A small spectrogram VAE, trained from scratch: encoder widths [96, 192, 384], soap at rate 0.0031.
Rows from block 3 of the decoder of a small spectrogram VAE, named by matrix and row number. Each number is 128 + 32 x the weight over its row's rms, rounded and kept within 0 to 255. All counts start at 0. Numbers have three digits each.
After each channel's rows are labels from the 100 clips, of 14976, where the channel reaches its highest value: "strongest on" is what is common among them. Only what is clearly more common there than usual is listed. The data: telephone keypad tones over noise or synthetic speech. In brackets: how many of the 100.
# conv: 3x3 conv (decoder.decb.0.0.conv.weight, 96x96x3x3, each kernel summed), inputs 0-95

conv.70:150115199105171084151130167133122078100141098236210142118136138121138173139103107129147124107138187141064131184110144182159158134097125118131147118151127115114168160180112124130152107126070108125080089136126105109082136139117168078130125147159064099132146093155099136119196180128094122117
strongest on: speech (98); mains hum (47)

conv.63:150116175127121068109149165085109147153130099092088130113130104179107138124163157154135112161073161104116113141108115152125080124112172139109106101153156159115099093126159142104158144079123103109122131073152102116099132172161175125067199184145065141071085208174168129153105056100115121093
strongest on: rumble (42); clipping (31)

conv.28:131127092088107167127091128130090122204088123110126162168127086162097073138077164113084170146075150075088110109123088172125114134154039112103149132179165102152079127100135071092160128133146104145131149137164134117176076199125144114085113127127085144074099126127088129152164135084135091140
strongest on: number of keys: 2 (36); number of keys: 1 (33)

conv.72:124165161200109129122178113173136091113163134141149125134083127162139138101133148101133125155133095155134131117114164158160095069118169161107180089157090124119114136079120107094176120079112122135126052095156093118097168148106060163126173057123119113197141120126058101121085141204123081130
strongest on: speech (69); clipping (39)

conv.50:147113184088146122149162132148093122144121114180149060121107143140092177114093200198127139111087110159155097135053188124171093170160132181097174160162156134092156124111095137133123113116146086124106129126166153130156134096149096175058123141187117074131112155141148143143180130127157082178
strongest on: quiet level (74); speech (63); pink noise (39); rumble (38)

conv.85:136144145115102136133137102114080102095106102114139076152149055087118157184160154144136095179107125131116149141108181052110157101153121158158089163094172116159109201135125177170132131165120107214118111080172105122145153152108141091144150171112131069103141093127141130173045126166104157115
strongest on: pink noise (42); number of keys: 2 (37); first key: 0 (30)

conv.66:163137120147092101139115130104171123125175143070085140118145117167101091085077162093117143111143127166110114151104054104178167103163140138099160165102117143166127087133088129158051113170175140116117081090149125102190137112109091125098133164112054171159114085157033117127118109120116158166
strongest on: rumble (64); clipping (33)

conv.88:107085090178128151120107113078202098143140106119103154131134151112195160123140164145137144138135127167096195176109113143106158082091155129177075160148116116102092107156100131170161146119109175176163167148092108134148149116080207132187131080168144154149167122108144084177161172113127166173
strongest on: number of keys: 1 (27)

conv.82:160111140138096171137134104159108151152140130139135108156075133078147112101154157189152156119138122127112206101117073110111110141032167134125154106132152150174111140089110128182154069119112140154105131085153150122120161127185145140040127181125082172127114111132056108160064132149137140063
strongest on: number of keys: 2 (40)

conv.42:088142143110137112155151233103120113127134026140154165089152068092119135157134160111150063122105155139143137147154116106179088140135166126176097186120127105124202180121116136160125116109122155180126142113091158149130160089122139092095147149134166148210169121111158128121137134164089176140
strongest on: quiet level (65); rumble (52)

conv.69:142095200096118149123112132120084092090118188091143177134133181137162162114111148102167179175120110140107118137082135138196109122096155097090097121061158099162147129189071115068080137090098166114152141147166127111078180155101138120050137119145098102140161131136122135137114186104163151158
strongest on: quiet level (78); thin (high-pass) (70); white noise (60)

conv.10:138101124142161143090114104165115144108132131114105156102123226123135165124107087076142138201086193150127144089108125103161105098126161121174149105144179116075110137178086128118121057125160150180135108157143132201044129151113098146177139150146102100166127114132151090179167147117076115122
strongest on: speech (100); mains hum (43)

conv.3:149182102086150081043103158138121128190131081091127135070135158139116215186169110122163130119191078101131144100125139104117158148148174141104089153139069150085105103147175177089135153117137130155112132098111141116147129156078169097105160120147129156123137149111140161127185119044106136123
strongest on: quiet level (89)

conv.43:095173062100171097093097165098137141162105135088116186095126126166155131094210078114162149154125137123099136087143104171120182120148119082106148145131109125131160138130116164147139104146145057154176104106084109141088115169117109117113114104184128158110133210086082105092106188096105180098
strongest on: quiet level (73); thin (high-pass) (51)

conv.61:085041121109114144148130134138127141143094125117148112084094090074135166193090134060112080183131090068148144141123144126125073101146085105118163138181068144139146095131130113175168120138126176146103140175091145125155134082092153102088156115111144086100083185142132150156142151125190066129
strongest on: speech (81); thin (high-pass) (48)

conv.29:092123131098084120134172146184181147124155141109109113084127121095114099162157152127111115130129056103149145165179110103129186071117145221159116092143180138154140149058168131102094108061074131127131075127085159102147112150136171124156158151155183146106117117154114131130145088174155064113
strongest on: white noise (67); number of keys: 1 (52)

conv.44:101167094129141187168202109180141083144124082139191124167103092122105148083120074171156153154132149189194172124129101089111103157095127106116124132163120140168164149090136122136156097120088101116112183120139111109171172106167187145141126121120090184138161116089077086134169167108141119078
strongest on: number of keys: 2 (40)

conv.25:147130127160093089122136159132097074101126139107071077138137128080113088103119130116117144074089105128073133050146082188128109190174108154122147175104115106212151117190155124135112126166121135112144112131080139149096152169159101128144158136149101151144175112142078128056129112083107055104
strongest on: rumble (44); first key: 1 (37); number of keys: 2 (34)

conv.78:110158102154128143168137135149156126114097106113184128089140095151128081111132113102123132116126082130038163139144086160109093159137163074097136071160106096143129131089147153126183203118172149105134117152168111085128061140198129175078119125117074087207154155177135120131186158117127135125
strongest on: number of keys: 2 (29)

conv.31:116218095087141128104084105147145142150121126127107091171161146132185119085148150207130180132096135169104096086124071155141169084150117134052136118116123123118103079167091155097134119102181104138110143075116144154145081097087119154096148087122096115149108144186100073135138104158065163142
strongest on: rumble (68); muffled (low-pass) (37); number of keys: 1 (28); number of keys: 2 (27)

conv.83:108100096176054070117149151135133109118164175120065129114159174136086177125122158135144125114141075114124127105168130123125083147113131157140077116076118149100083083133109146097094128107118181097143179142076138111070109099142115176122175123062162153114167165143126128097108024117097163142
strongest on: speech (75); reverberation (63); mains hum (50)

conv.95:174134125100128041209117141088140127097140109081094156099132133122146128128080093076114112157103114108140119049158121180198177100142152133144156148152118159161111108192151079123131146120137122166150128118080100098115132124146079161156065176126177092146164103144162094070096147141103154131
strongest on: speech (72)

conv.27:106143133167144124134112111107137194143119159145158143114157121058138100137052111106131097096076144075126093103116109157181131111067108101164103046170183115165176085099127108175117075131149160107128134105132148124124059088113144124142091122191122120062148165114149146100132164077145170108
strongest on: quiet level (70); thin (high-pass) (57); white noise (46); mains hum (41)